{
  "tokenizer": "word",
  "encoder_arch": "transformer",
  "text_encoder_fused_qkv": true,
  "text_encoder_qk_norm": false,
  "residual_init": "none",
  "epochs": 53.1,
  "lr_schedule": "cosine"
}
Rows from block 5 of the audio encoder of a small contrastive audio-text model, named by matrix and row number. Rows with one number within an expert belong to one neuron, the router's apart. Each number is 500 + 25 x the weight over its row's rms, rounded and kept within 0 to 999. All counts start at 0. Numbers have three digits each. After the name is the row's rms in percent of the matrix's.
After each expert's rows are labels from the 100 clips, of 14848, where the router gives the expert most weight on average: "strongest on" is what is common among them. Only what is clearly more common there than usual is listed. The data: simulated sounds of rotating machines with and without faults. In brackets: how many of the 100.
# router: router (encoder.blocks.5.mlp.router.weight, 8x128, trained with AdamW), inputs 0-63
# up: expert up (encoder.blocks.5.mlp.up, 8x256x128), inputs 0-63
# down: expert down (encoder.blocks.5.mlp.down, 8x128x256, transposed), outputs 0-63

# expert 1
router.1 130:475480480499516484492464502523479516527476464529524458520529504535494495492504517480509515511494515473504468497496540524479473482524558522480536481510487484520476501465537541488473524492505539
up.0 090:496448460488504478484467546524473529513529442453510535497500511483492490450481492533477464556505504486502525501509476544509471529526489453504511481471495505518498530510517497553469474457485514
down.0 081:504520504518497514495504444473490452529514527488486448524573482475457521445517462469494511503491534497498486476504562478506540490516524517472486496487511491478489480509518479506479501465542538
up.1 097:498525451518558470498489522487485525496472496500499534470456517509490468540500478538456470533498505523531551544505513560510519525509518494549531518521499453506506554488503482490493510492458478
down.1 102:501540563500485524526533531527517501540488461478516477516450505492471490507510481454488539509497553470502496497558525508499484500482479495467481482516495501502513494500491534498491504501492509
up.2 106:472500542481488501541527499533544499496447493528524468440489533522508526513519500515497487494520484454480476518495472494496565510455493500482498497503516482508496478529516505502463461546511537
down.2 111:487499502508518547466499463466460513498533488475513496507505470461490476485473474491487496546500502549522521500475466460506475503520515474541476504494512546494500493493500446467558485490488516
up.3 106:468481506499469510512487513522538523506510457537508532524470515500500487472533540489453499538566472494517481474491471467487493538486471497525511506485482525473491487516525543534526482504490500
down.3 114:472453528513512495511498436480474528552534494499484496495499499485509464507511479554547497524487501536504497490507481555510497543512560528505502467491495500512500483500478441483483463496474505
up.4 087:473460488533543512486467489525502489488537504478500459525551521513498499488504463515470513512486490489504498468524426484486485530454500490499548544452473525472494490523512499496513508506503512
down.4 084:491517494504470477503525503528492498519485504520474547453483472494499537505483515446515520524480479506485519504505521541552499496532510485537476477503542441499480512520456471485519507461532522
up.5 097:491496527489460524524537505519516519511529494532481516556478491506508510516505498500520513492496473521492505470505472528488501485506484498497546538495483523513532458476476532516525504479489505
down.5 096:491534478497525491519518498505499481465467526475504466446519499501480527480470493527483497497481535509441503477486505509537527440499504485461455518483498503500487528550492463487534509552495489
up.6 094:503536510474487552513499527507491489532510480478535534504509475499490523519495521514502571539510528487537498546487490484463472511529471468466541514476534530488536502509502486510513537516475506
down.6 091:495494468482519516500532500522491472496499528471495510451484513487497519483492526452546475449504509535496519495480538526514467486484526492539478516490478462502492470482498514490472495509436501
up.7 100:520492465485544460478504529504494488511500518507511505471468529562544505510497476505474515540511529479492521506485512526502509575524530449518505482485531493465549476496509493540498478476454436
down.7 094:453492514492479536510491469467513495520507458465499502532511539506428466468516494496505522483477563527538507498528483519510465468486516519458504455507503498520463538528515453482501496480508497
up.8 108:484476507532486527494492498507437486539518524434520511536521519499497533453483494484461484506515480466507466506492461466538531507565484436544483499526506528506518483508515520529511479551505502
down.8 111:494495501497490529464496483460504544506506516557473500531520527502434473484458479504491504553502566516509548498518499501480489504515539489492531480496511497481516502490507480497510488498484499
up.9 094:453455507522489504503477494515533526517478478530498506537495496489503515541510510464520533512522487524478506478510497528487497502535503469486543528470472506494544429520496525509497496495511492
down.9 112:500533467505506512516515483484461478484502546489508504450524486501477497488467494520512462495523520556517488477518474469496554536465492470526431519499476492497476524507526443470523531545482505
up.10 098:537511553523476437511498541520476446482512470519516477477521508492492532480496478450497488480467490556511498481542517496529532508514512461502510514525515484495486466520450513499490524512492494
down.10 100:453486463506546494510494450482468537465514465513476502544468537497446451510504556532490502475478487518469505503500531494513487476489496497458490501510526499516533507469505503500510463525531565
strongest on: speed change: steady (74); electric motor (52)

# expert 2
router.2 082:496445491546480546494526527492491492522515532519484512485479448532513492481498534490512436491498508461533521522526496489542519470468559454496484500450534501504486491520519522532513540473519463
up.0 089:519487493509512444466518501509547491439482476518468503526487502506519496456494479465510439545519482511499470520471464486511544476501475505525494492521496498504512498470495526471488448496482520
down.0 094:466515517512508526491483533536485517519478508534485482475504552520534491515524464493483491547507538501483440451492481467498513532488507485504509524521529486522490525511493499509518552542556488
up.1 099:530492506457449488499491481510501484507455524489516493527517517567482532491484508506534530516511528487495480510469518525454499525498492487509509513504494486503490456515508505506453517465514498
down.1 091:495482496486508496495510535545478530460485459516466512474477515530523494529468488528508500534509527518481518475501507511522531467550528492410510526518512517526466545503465465497526497499417530
up.2 083:501507484540521537550529490483480498501471504483524516462493486472468488468503484494449535505488507515461506482473523501495483521556495497522468518514491526494527516458498499491503490528481541
down.2 103:502519502520460504497505504510522496523517516472473526471519473469463488466529547507511480489514500497508467500529496494456489512458463496501472496507503508494470466519465495554544467504496493
up.3 094:530522464552487509541492486464481462487464513484510504474495469474463533509496501519499524497535500545511536513466462524478512526512543482510505528485516537490508541497475493449499527513498518
down.3 103:442475517509461513489529549523533524533489521490463508501507508525497476468526500488496470513472502509513499497480506525441537508516482525488463511508490496479446475504495518517522506507491514
up.4 085:502512535523524521561491524503532521509502494524518518490485507474487423513480514496475474490475442507495534499539483494521483511554527540480507493531523514503479538496493468498524484534481488
down.4 080:538499508506487497501492477448468492479468527503553509501515541495488510461559482535491512482491472496498514476546521506494475522479500524531507516449491513481500464517477525519499452496532519
up.5 103:551551518520512504482516505466513470497493514510465480494493455478504517492492538539490553496504489484551496486552467520533522509468550524493523499468494543496506534516483510507534509529447497
down.5 101:458488490525488475509509501501492486552525498488505499528489479508522508543507489462465445490538489550527524492445520501491484507488462510499452516469478474517505505527502531502546571525510517
up.6 097:504500488514504533524535499474491502489499520492537558471528467496509512498494446538538511494513488526500532491466484512461500509526500463527492532566514477509523514489492503461464476518517468
down.6 083:511514501510521512478471496516532508496470544491499483483492524516470523483489521499501480494494582494497487506477485499469500514481495517485494519506503506470516501487514494497516494524490497
up.7 094:485482482468544500503484492541475511504516477488499421512465519545502468492525505503518486514510487540490506557479517565516507508530508533514524475503499520522506504524536469513477475508542488
down.7 103:534513483506493540571517509511505513513532512479508527470532514474532511490471472502519503515490522512498550454526461549531527462541481487492511490476525442521494464496464520485468470487513495
up.8 100:527472496515487475506472493531577480530485491481486504506535507497503515460551478514503524515507530483545509476563462468474465549480480528495482490487503535536475510454509499519519482500438488
down.8 095:511519526520491514536516488461455530484493511517477499478482490564478462556498534495488469468499488529509502490485516523450450510542502526482518502492455513498494506536463532496506521496466529
up.9 110:510486502489486484490510492531506501479487483506478523513501492477512505505506446467507475504529456516523492523546478464502500493482458578523499496493453531557509501483429474514501473471499479
down.9 105:493481526570478509504472470516466467496540501511518487511487508512486491513528523494446487476521482491477465488492505462505480521461497491479490411502443482487504522542541521492458504508515530
up.10 101:528482454504490493530482513499541486533505508502488486492524470445509536491517466496525545509534490519529498497521491503513480489484490519500459517482456569541513507465478485490588516513488495
down.10 104:513505559523440525487538515508457505509489509485490524504486473514471482501502503490464488461465474552534523509486509489483475484499507547489468492491469509491486497529472516501520511517483542
strongest on: speed change: steady (85); electric motor (74); air leak (32)

# expert 4
router.4 115:528500459506512464476494507487500491481488521470480521483484512518502519499470492513494492469559537488483532498497526502493538510517481484495493495541508525477535499537440467501467492496487498
up.0 105:497534487500478530460467553502448493491489480490519490480511503492499571466496494497469486517506491511479548468488497513533529474534514526508519502481482547493519512546527537498489480509489560
down.0 101:501452485525530446480485472499490486516514507473490532487504509497459483493496448494479526524481506469514479479534517538492453514522481484493536501459500493454505505506468449507483468458454478
up.1 100:504539444453503475535501506501475507476522498478485512483505528525520497501476482482505521542491470481480530531459468512554482503524528524514494487499473513488465532529517504479495511472520528
down.1 097:501526543472474493510516477478481470511509491524486468529495501478491475521538475488539492455489496515501516504529478498455463513466462510481554505514424494518531519486447447484472501539498502
up.2 092:492527482544483499504474484424489470537503485488516494520530490529511486501531469486477530497520495537470491533478470560524499512535504497448468484566533480524495497454523535474526506514488495
down.2 088:543503504489528504496555503530519499500490547466513490502538485548514505503518520502498504446518519496514507476546498502500525473496549557504497451493517459536455495506554506494497511460515517
up.3 095:494475510532488512511481494443485501491494519451495510514477502527512542521520504510492549468501520525474496498508442506459524502510494542486477495528526540490515497528483495517501460539491467
down.3 107:523505494515485533560530509509519489495501510489527534504517489547527448476499530494525493459490494522492491481479557466476542484499537483492474470505513498517454519502490494514484522503501529
up.4 109:475473506490525492517518531491467548489475524527440517541477478500545471530487511498516525486501506516494517476524513468528509580508494493494472505533520497517506465474503517503432484496480500
down.4 106:436533500510470549557548504520506502485468505513519513512508513506554479493451504521478497483472459538518487492508542510481521507509480526455487488459496430475471509453494533519514506530505476
up.5 099:520487491465466507496475516543551516550514521503486486438543533506483507506525481529488528502506502495513460502521505506501496531506493493489527503523475498525497484470499516496521504522490514
down.5 107:531489506525549508497481500480509480490471523444517479507503494508518455518513543553508506490551529521498500490497523477499519429495479494508478466502532561508501553479486517523531493500448452
up.6 109:481502512496472464492493503516539480497532500464483474463480540535463490517528483546522493538477472501534497528518492465469493499484513498498533502507459510478469496421503469478464528538540529
down.6 112:523470512565553509529515487505510477493475498461503464446512534558495520493514504516512479479549502465475546458476497532513459473518480518483508471518504499535544526473491486503531483472485479
up.7 104:526516495489491518508521471483508469547507542477521479505509465502496513476508532494485510507477517537478487493523518500476495494473477511441526520468504526526512469522520580511479501529506535
down.7 100:496528499490517463489440532526481505503476539442503479506520471536507481518509517497508512532517512518538438475533482525493507491513480469545521492486495506495485494488508506506500494511516433
up.8 091:536505494469510535506565546499483459497480492483478515495531516463465507490477461527514534499501496515481447491501536509503545498485530485506508457488527510455497519542483502507492481447490468
down.8 095:503493502482475507497469546490506515518471539520500516486514507479486516542487463516501489470483525515499539499523523446496494521513493505466475474487460530492523492513464463448507489534508472
up.9 094:469518497481480520480482523511463498526511511509530479502502545501492533477479497505438522488481516474510525473469500504531513449569516509502498517486479524492487531537549510532475488508525579
down.9 095:550548514496532484496473472482512505509512501518481486520501545498511456521514504499478526479506491485515512485539512525451472521521472475491540523525462503506508491467454469513541472451462480
up.10 106:473483508536530488497483506444483484493492499429515516519485508556505535559516477508501501505523523513470507526509435489508517532469453504512487500553518516480480519511480512506513459518499492
down.10 111:493515494526506513552578506514523512487493522504488521490514478509537496454500537504485470479492482513485504460479536474493544512492564462459503467488487479534469493508504503461474519510522523
strongest on: speed change: steady (65); electric motor (31)

# expert 0
router.0 093:493516514492510506491512496489538549495548480519476502490515485464473493498532492543507504494496477537480532479508446499483511487521498545478484545507463482467504532527510476464538494519461512
up.0 086:523544528488515505514518526473486517504499470484469483459486556527526535520523515505514482554532520496481566494500517492523497517506515531525530474472457503550531512538501521510508485521498502
down.0 077:500500501475492513502474467472509478457510571519502512536485480543519532471479508514490514498505572518515479526508518532476526522482487475492500531447507464481531537482479510476460500494483481
up.1 106:480505482538493510507454492489512529517526501480494496503498493512534515522514506470529530459491503492506475502495485500521518507491527537511475489487519515500502505502488440504443501458530505
down.1 104:506526535478521501463508483443501486451523496516498484475486488491522447488485487519508498521505513559474472463542493480501506453514502516508538543496488544492537494460540478493471472512486497
up.2 102:534497528497527526473513475531475544512495504511538508483476476514546526459474493497520468476506477467467466531495504490499516491472507532494536468455476476516565500497518490534475501442528455
down.2 109:477533445469503494442515486478528433492507515523460530468458481521543450513531494487521493508516493532473484437490514518526519503478498504501475491498463497522515484488500474503489457531484468
up.3 100:461508509516497460535496493485462500527492523536521510508467527447499493489476487490489445481506512476512488517494503557558493516475474540532453484551530536474492468533509489477500510481505520
down.3 104:524500542473495485487454522554516501509482446485500477471468496483543475503477507507534510499473520439527513523494462469480517471506515493486477549504483514492493463514496484494508524480474475
up.4 096:509529496464544501510459488472486473469511505498502490491483476469500519543422521453482473499571487481515515503531518536490512474490555483498501493519497515465492514471474461516507524471507445
down.4 092:532563473470516500467496494477525506501526489498494494467486473506507465496538493503523529506521502531509525505559521479505508516544520518497474520478512494476502444492525489525494470521454486
up.5 097:482506471478535494519437498507477472477540490485518476496498497463479504523465526473495483515548489492505497487537513494485481454459533487458507500525507526514483521476471485512494479500486497
down.5 093:522519510480523496470507516480520513514519496500486487492482487513470462477496482514525538512489502553532523511556499529527524479552509535497485521465484478449498468519540523526490495530515481
up.6 101:483495470480529473551473462485479497506505494503516492500508489516500478496478513466479503546562512464500516499536518542475502470490516521516480518537497513526503474494494484511515493518485511
down.6 100:544519491498491514491508512518486538483517448481447495514556517523482466494473518497489512493518550501471534523539527495534487485527475529490483554489493548433509479507485495472486488478495498
up.7 092:470485493514535521464465487511445496533494485501485486499490496534494529474464539514474509482514501482476482555502526461544516503472514515477513482490503496517495494484531512567456455469514497
down.7 096:511518507488503526492547493470524464462482530541496525492455508496475463504505501533512517534520526540478488438517499507512490466461504524478505526469457523495530490520479494520482454541490481
up.8 111:488522528496506510457477523479480518484473499531461507501464438536502491444504491496522516509468511488480502508491511476474540500528499487533499521480521488496510541519565520485485536498504487
down.8 105:477538510470473472528502539491522502521501490489504466476506510505530518495491502496504508418516466501518535506484500517515490517500507509495516469542479500542496511450533489477471501531473482
up.9 105:480460506524496442478481505494512518487499494469509488524485446564514531473520495547536489503509479492514463486538523481468546510518551451451514501503515492475462455499488515522458519552527513
down.9 109:490515474450490524488487533517560516478507475580548474468524511459484467503512487491489504509479475510480529495519500466453519487510503550494533479477512502456525546500521507489539464514486515
up.10 094:511507503494498488498514515483453510514529505472545506532505478490464508562513490487537503509472515521498505476489484507517468478506526485493484490544513516513483493467469535512485472489490477
down.10 099:509530520527511524531537469503527542489510481520495479439463521530493460483532490489497507490485495499512526531498490465487480489494515534531497458465480462481489492485530511511511511535474518
strongest on: muffled (low-pass) (82); speed change: steady (68); turbine (45)

# expert 5
router.5 121:561483511514498510554504451478496502505513522508549532545464487485508527480539513483492515473505473486494451464511505449510520539446433483535484490493509508511502496495529498506507509500483481
up.0 122:511529494518506507513498478477484483522533486500541514470538533474510483493525499512481457498487489525474522521520452514535515476474486549495460557475528563486526481518533475463525503475501488
down.0 114:472525496462545513478484519485537515543506505435525458524437521501518442487501493501504502488504538532490499495485490491528478504477524534499460499484495484506519517470513509502489489531466494
up.1 101:495552501500517473423496522470482495538532498500510477517489510502470476479488508478535539454517497473478487452480491521511496489477496478497576530521491519500478490545483513513540513532508487
down.1 099:508503494471519506533511565547479504489473524509505478494483548499534465532536490521516541523483475518526510529546449455493479503521531492512445491461491513492515539513490498553465474487464488
up.2 092:497446553543531505523462504532506482499500502503504523487546546479485546536492497499486487509484476505509481493507499483477485471549554505477492503500482531476459508502506519522512470570494527
down.2 089:511509468520493538494532541524575481505496493482477526461505479505486508494481524487495474479511492494501492517521482548531464493511480487469486496512518472519496489473502498516519510543483519
up.3 090:508508528509517495495553502507469473479485502515454506554472546528511534474464483482476488559444524522542501520536487489498485468478497467532485494573545514471495507492512477477479529548470478
down.3 104:476482487522484516500493524541516442497510491532511561550473490469501482500469546535485500507512507512506506494552487452483519533504470490506541494517525505474461503513532484506485509435506533
up.4 081:505511573451524495472467515553501494488483496450512513511445506550517539498518490513537537521489522494496512506462514532516515477495491502494517516546551509482489491505482494506528495487486491
down.4 074:510464517478510508546481515504524521483492489536469485473512482502539492479512498471448500489506505519511432491538498472499513514494516480478541532500505487487472523467503477519454477508499497
up.5 095:488505538472564496505520500470498533513540472509449468494487484467479486488535465507538526542520487504455490497498493526516478546457501490543555505486489452508496489466537509462488513502524522
down.5 093:544498463479450491480508503505518541475476521501506494525511560536517501524538479533463500494503493486522484484461500520481542520486497520490493484509509557469508498524449467458535508491503513
up.6 104:479514443472561501516491523494491528513496474523502496450501498468502560502513548486507508523504524513452509510492534495488454504515512497522479511496502522473502529506549503461511513509479522
down.6 099:539452536476479531499481495473519490545528511465474513498516541561503481518488487482485485486534485474551503507514503489514533483473506525502495478521467508531513512543455470511508491472492480
up.7 109:496511481550509525515509542453464512528500451501479472494491537474523488506476483506522496489501494475495523451508478476494484549500491501498541466511488541499490514490552504523551516512481521
down.7 106:487469506478497507514468544487497510527500538504521489474474494475464514511497514532473529497489490519534496472513489541482478503470484485536482519497462519522538521518493492523504459470493499
up.8 101:504557456503522513469517491464518499480465482471536487505538527526507436494525501466499517475545465512495513476503488496525507496503501536504510460479522517503529500535532539539552478498543495
down.8 104:425536525481457483522494506534476507515500550510488469491484511504535451545492508494533574523503490479514522550516482484501488499498489515487447471473519487499524530501521484495486516485486481
up.9 105:507451517496492518475518483563533515487507469521492505515512499498472466483484474524550491551509505508511477477495515573482528487461481484474518497481488542541502508469525520460485509476508477
down.9 107:497522474479485509530479490527531548467490538495526518569517534514489502489540456460478533506502509502454530451461493490498512513450537492503522503506500492487495451520458461479537495492523491
up.10 100:515495520533489485429505499483510507507524490476512485496481489497530533519466452501498467444531549463491490540471490527494566497509529506484502493462469454461512496524425489533507475505513489
down.10 106:508474503506507525533488513509504512518473478470466551504510434509500458514492499524508453508474472546491453487531430499459506523453490467506494524516490509516500451474469483493512476503496488
strongest on: piston engine (60); compressor (30)

# expert 3
router.3 091:463489517479497500506508527489461530522529513508492495474490514509515491477480495533488490495463475492491519530516454514510461488468537516493480513436502510527498543499495489480526540476547465
up.0 088:513431514508467444507479489474502476479476486538486537466496484496502491512486500533477484448489507509490508447483519492479483484558462518515482501469527518530497506517526464506529521489511485
down.0 104:482509510488474521522488510557520517517501489504528528519524488482521523508481507476491480476461449513482490516503475511520490518542449517481462527509469494502470521503440558493463492475503462
up.1 106:497491519507525483540477503527494488497512491508538475481492535504518504522431542500493512486485496506508502452508452508524462497479542536512469522488470538520508497560538513508532482515485475
down.1 117:503503525524473522470486533557523530460502527500505520524498464515536539516513485463518492501480492519485521486486523492550522580528462492502476502531505467517503485437503521482461529512537544
up.2 100:505493499478474485522500486524514475454515470475505461502537488504476520515482484472481556479519523469506460501482475462542458464526536488495535475481502539500467499502509487530502509478511495
down.2 108:483480512436514528492477464540500536458519500471530504517464489462537511510429493519504531527469461539479519443526511497481528508507518546518463475506565487502470500510477513504490476494489522
up.3 094:494490549431523543490511517549503508510473509493547520527468489504528523476463508506448500520484511497516420514508528460477481521491484486480540506501534455520485504493502522504501516475519464
down.3 096:504535470506502486482510496437509527434525459475514506513489532531508481508529504504555545473480486496474519513489513540505537483486485512522460494517494524475490498495520473514547470498516510
up.4 101:493502519513523499514479436483463505528500492471494511509525507486481456506538500512509516502541503554499560525470475521521526496520490511425521529538530524502468515467486474504520533535494507
down.4 110:532481501492503509508548488533469511508527556515462497486505511517457521446480493494513504485490456498492504516492487498482528498525479517521517472467493547509484526481515502477481516455549480
up.5 098:521488515499518572546506514549506488559502461525479479507537502530488480493466499527531506523504483489480526489520515547475494493517530523544515519494480513530517473457489499493496517487483545
down.5 098:482534499495483509490512486507539456482490523504450489473492530480523506526477480469526501496481514494495479528527533458509471512497490451526532513499458499530477537495512528478539432525484478
up.6 106:472465500517476491501508517505495508515468474522515519522513483507471512481526531475545504461486517467510526471511554508519491500522523504477526501519514484471496541456453484466454489499475483
down.6 095:492508458506493464477520529461503501485500464488512502513503500545517518517492483519524452497524482480483490504509497484495485505517521470507561475496475475533510531487487541534479492538519519
up.7 096:514501538495534532511472504518516473554482505467527479529460487526489501457501521500487515513509531510558473512524499522483491508469463486484544530460492450521504455505504492491510488479503492
down.7 103:501508475488507518453510489458492539500532491505475511511486508465517488490507504472512513448493476440494511523481541520531504500513507471483448485466464549489497542498529513544562463491503479
up.8 106:477487521460455439561521493469465575482511504474461533496502532485496495519529489526507491514476477503485485535510514506500549518477462482480486511487514479484478509508518478527497481518518526
down.8 112:507499506524521536481497549502497446545456532545492512461496496462493526468491488485454504530518526505440497463477454524474538505502486519474473498479456516512494486518474468464514531493524488
up.9 095:482479521495512578519519461513492468464496513444483483577486500487516489507482486547487558511471516475545443493465482471533502496486467492507465465481494504513487498507521490499505513488467515
down.9 105:505506541473517462521541549508516516480511520476521486472509530526499498489551494470510504500492530538487515515508510513505502523445523530533511503522494511497527499508504464469465480509542494
up.10 095:534487496495535500483487550496498506551485486532479562499491528501545510474505525481485502484493466458492490496500499530421505507496499541509514488523512532533508477497537503512483490478489503
down.10 093:475533470472461475503511499520497477477499504463508506488484502502536477593472524498502468468509517530510511508504515485564498507502488470482463512470519524520479543498498517492516507563476482
strongest on: speed change: steady (82); air leak (37)

# expert 6
router.6 075:487455480531477535504528533472495499522495531504470512495482464500517481489492545501513428468481497454510521518513500499538498475490558454493490504463550492502483512514520518537521533473537472
up.0 097:500549528479466457427491546490511481501544495446523509522503497472509500484474488528468498502493512551498483466501474510508448476494508490514471511527509519526521517496533489483509462515482515
down.0 088:568498525482520525497520541485543512535472496496546497496474484515551522525505462487496499475498494533442480472480492535495522513565477504463526554538519497503523504488497499529476496500503537
up.1 088:480580486518530484513514492473517532525480533475490480512492508482524476548485493491541546513537523481468511487483488495524501523484508476494513487470519467516503461462495481537517518490543488
down.1 089:508494529472469519506442511499456489452502532494502497492486509532474501493531522471466487492458536541511530518509537571468491466496464507506464541513489491491492527505491496495480480506522511
up.2 098:506496464482467501482505501492470551538524474484485493454493503468504529490496477467580486474518546522452503463488524489525474487501498531499489496538495499474500489494487529479530504527501479
down.2 100:513501502519485516523510529518542475495495530499531510484494493537496467485529495474520469497468496500498508513474471500460503508515480473511468559490508512491467523488549472499519533485498521
up.3 109:495539540526507495473512486530554474474442514483501495517513476500497478501483465522516546472463504518519478479531478517498502519510481470480533531486530498478525510534504514552510473523468490
down.3 109:530533487528490514473505527494542466530519480512487491481471497510498503517501482432488497517504510527443507477477504528484527525539454504457550559490510505475497495473498502519510488495490510
up.4 100:496468524485568510527485554499550510448545503452545503490488541543497494487472546480518457519507475510495513533511494510491478517495542506502468490512529483484508462515505516481530481512487460
down.4 092:513522483470488506526484525512506505537463492543459526457516545521489507491511550515494533533524490474530504474513494465536549518488485486471537494488529472496489511471516527539519508564499493
up.5 115:462554463518527522460495491490546476430453489499508461511494499478530480489495534489530498514494532510502477510516487516486507501503483464529499481436518502485505516513502489531539447513474486
down.5 102:503517471492531504498498544496549472507557493482479470491515510515489560512487493483451534527466507493471510484473506509514506525538476472476544539505507505487513511515462495511494498503507481
up.6 096:515480506490497478462525467469519516505506502499510455505507506500507503527506487520547515511520513470462502513524460460527519501490496504511529526518495493502499508539482470467467503557463500
down.6 095:503537495480535501511471508535478518494502493472443537477495473484523517471496490501473486465439530502499511464466449531486494492527482508473528528518508520474509497493498516523507516500490539
up.7 092:526515509493509511514513528521517508512492504510527444519520550510486529537479460480516546476534492474502523474506513483537527508470496476524511479477471502529542492502468471488504547499508458
down.7 098:480485505511506549470480477523458487505488513468469533508531499485451474437529508466475449513483540466489513495546478529487494491514487513499487544479492526468525535525507504527482504507498471
up.8 098:521528513494524527542445495534471538505478494476490479457492495482472507524471520487479495538472448440492501525519501552536503491501497488527459446480489526531506487462517474494477474496515501
down.8 103:458541512460504490484520544506478525521532481502517522471498512508487508512521480516509484555516531495528516445460515485468506519492485518487527517492560498498479575515436506506506525533509463
up.9 123:504554486479557549508491487452538496479481484500525507463447510497474491471497488547507526504511486531475499526495476514498476471525543526542435489518511514496491477530485466496477483549498503
down.9 106:506528503460496497498506552524533558532500506491499461492477520482534523505489519504519522497477510452501518486450523497533497496464497512456489529481487478457514536449497467497496438560497531
up.10 118:526563450530531515499495440440476565508498499499538476502472501447500496497494474507473526516517538508480546524524473508483491504485494534513481462534508554522504477530489473499462465499493506
down.10 107:472535530481500521479497546523502524506518535480455518465488483498519514486510479489515508465455543493477503468480498520526504508533509491474471552489513488473527544487492487512490491535510521
strongest on: speed change: steady (85); electric motor (53)

# expert 7
router.7 076:494455482533483532496537543478486511517501539501487513477499462509522484512502540495500441481498498462535519529518498503548503470486571454501492500471545493500480497505519514521528541466527480
up.0 101:485515500541527521514499541526475499501480507507489504537504475526518481460490479518471486494534517524524492414461499473517501525498480481505502500523517466460487506503499493457475467480492520
down.0 089:540457506535544512518534499478499516499510513546495548462486489478523475515493500501493505515486528518477513526518503514535490474540528472531494525542525498468510488509556489533492530485497483
up.1 091:485499517501471502528488491491496505501511478488515481496517488514442502498507551511488523518478512493501513508513460492514461485501481498549525514522465512492505471463488494490500492536475502
down.1 082:481502467481522515497513522462537505551491517511505515494534487493501518516525496479511487534469473468552517476500467465483532512508480514495518491505489488531483488510483496484488488491560540
up.2 089:488494479524530494491513519515528476485475492534511523457517560495529484488496557488506516480468508481481500478498489522492487544494505516512537497512491490508511496510500510484482538522462463
down.2 094:496484480536500542487558478480516503462544548561504512525545519549475512489450477477495497520494528513453482551490501488519532500514485482518518512533479482493502477507510487478474542513511507
up.3 091:501504480528507537554534494498514461483507509531481518483493491510515481476445507493449504501525486466496526497463506514519504550518528491526531451519510507481504459481490456487470493497491498
down.3 095:494473513536519508523464492484479467517474541500534493545532472492513506503475502447544521503513517523470493511539520533502493509507478537495474521545480475444504500508524491521540481452492501
up.4 101:535543488504487519513470482505522492567492490562464516495511538488477496513470486476458513520509472474511542503556485544494539533530483513488488470498479484517513506505488483446471515466452505
down.4 101:495511444532506509523525503509506476469503506473513511510491483549505508456494497516532504497540523535466471530474534524542486471489484496501525509490500512495474498498511481499473521553506514
up.5 095:507502509466504516515505492475521467500489519474509514527500513533507507486442479493470544500472516504484461499529527477517486532539530496509488505463510559468483518506507492504486460502497496
down.5 105:503514540506522472511452524498442513500509506515508491515476527435469472524524530478531515503499515509504507509496530512531491512521468502516467464510468454491459495524508522528503496473476496
up.6 102:496496482465491449504506524467476530484467473486499497488507500528513518466498516508491523498486484513519520473507506489487492462550504460478494480472490496548543520465506475474546467514523502
down.6 104:531552496498484518518511497479510535522508511525515493531544533487476456491510518492509443535511513483465505510523487472530506449486534535512529547468580520474484499509504453508510499539500485
up.7 102:506515509483514485480482490510520509480508512467491492513515509499489540521522532481463510481520481501491540488504477454543532474513481501513490496484493483546532461437462513547473480507476465
down.7 107:489462490491508535533502510474471486543497508484469493517499526502445496526548532481500495458483475511574482506503495506448511512467502525494508477501499538491480510519478536489523509494504517
up.8 097:470530527499505516474497534489515526501476486499567492569501480495501518472510512520494483472455519528495507475496479484504506520494478458484488477465509465521543498512513469444524457519478512
down.8 098:507469470497495501500533509478467535512483502528517495475524500415534479513525533520456511542513530506525524533509441479522448488494526549485491549506527515505463492491516487531502480494500487
up.9 094:548516460490483538516455480499518500517448503487525491501493511530541505491483522531490522515549473505450519532555511511457495534496461474468451497480515520488531530530488494475490489469503514
down.9 094:498516518526495489520565548534448507485499522489531512493497520487503484499521535482521480507482536550511501522514512509486453512469526518509520500488516482545460500491517482518488519519512497
up.10 091:506505491532508496519532516495516467508462480516502514488477547491523488508479503455490499496523458508511494465495519532469485493488530519501507524476481483505489520455521485471455522466522480
down.10 096:495497426519519529473486522508479534476488564492499532488472482522524495512499494527513477529508523545496511501501532486522506450495521484533537510522534522507528538548507495501527513523478504
strongest on: speed change: steady (88); electric motor (42)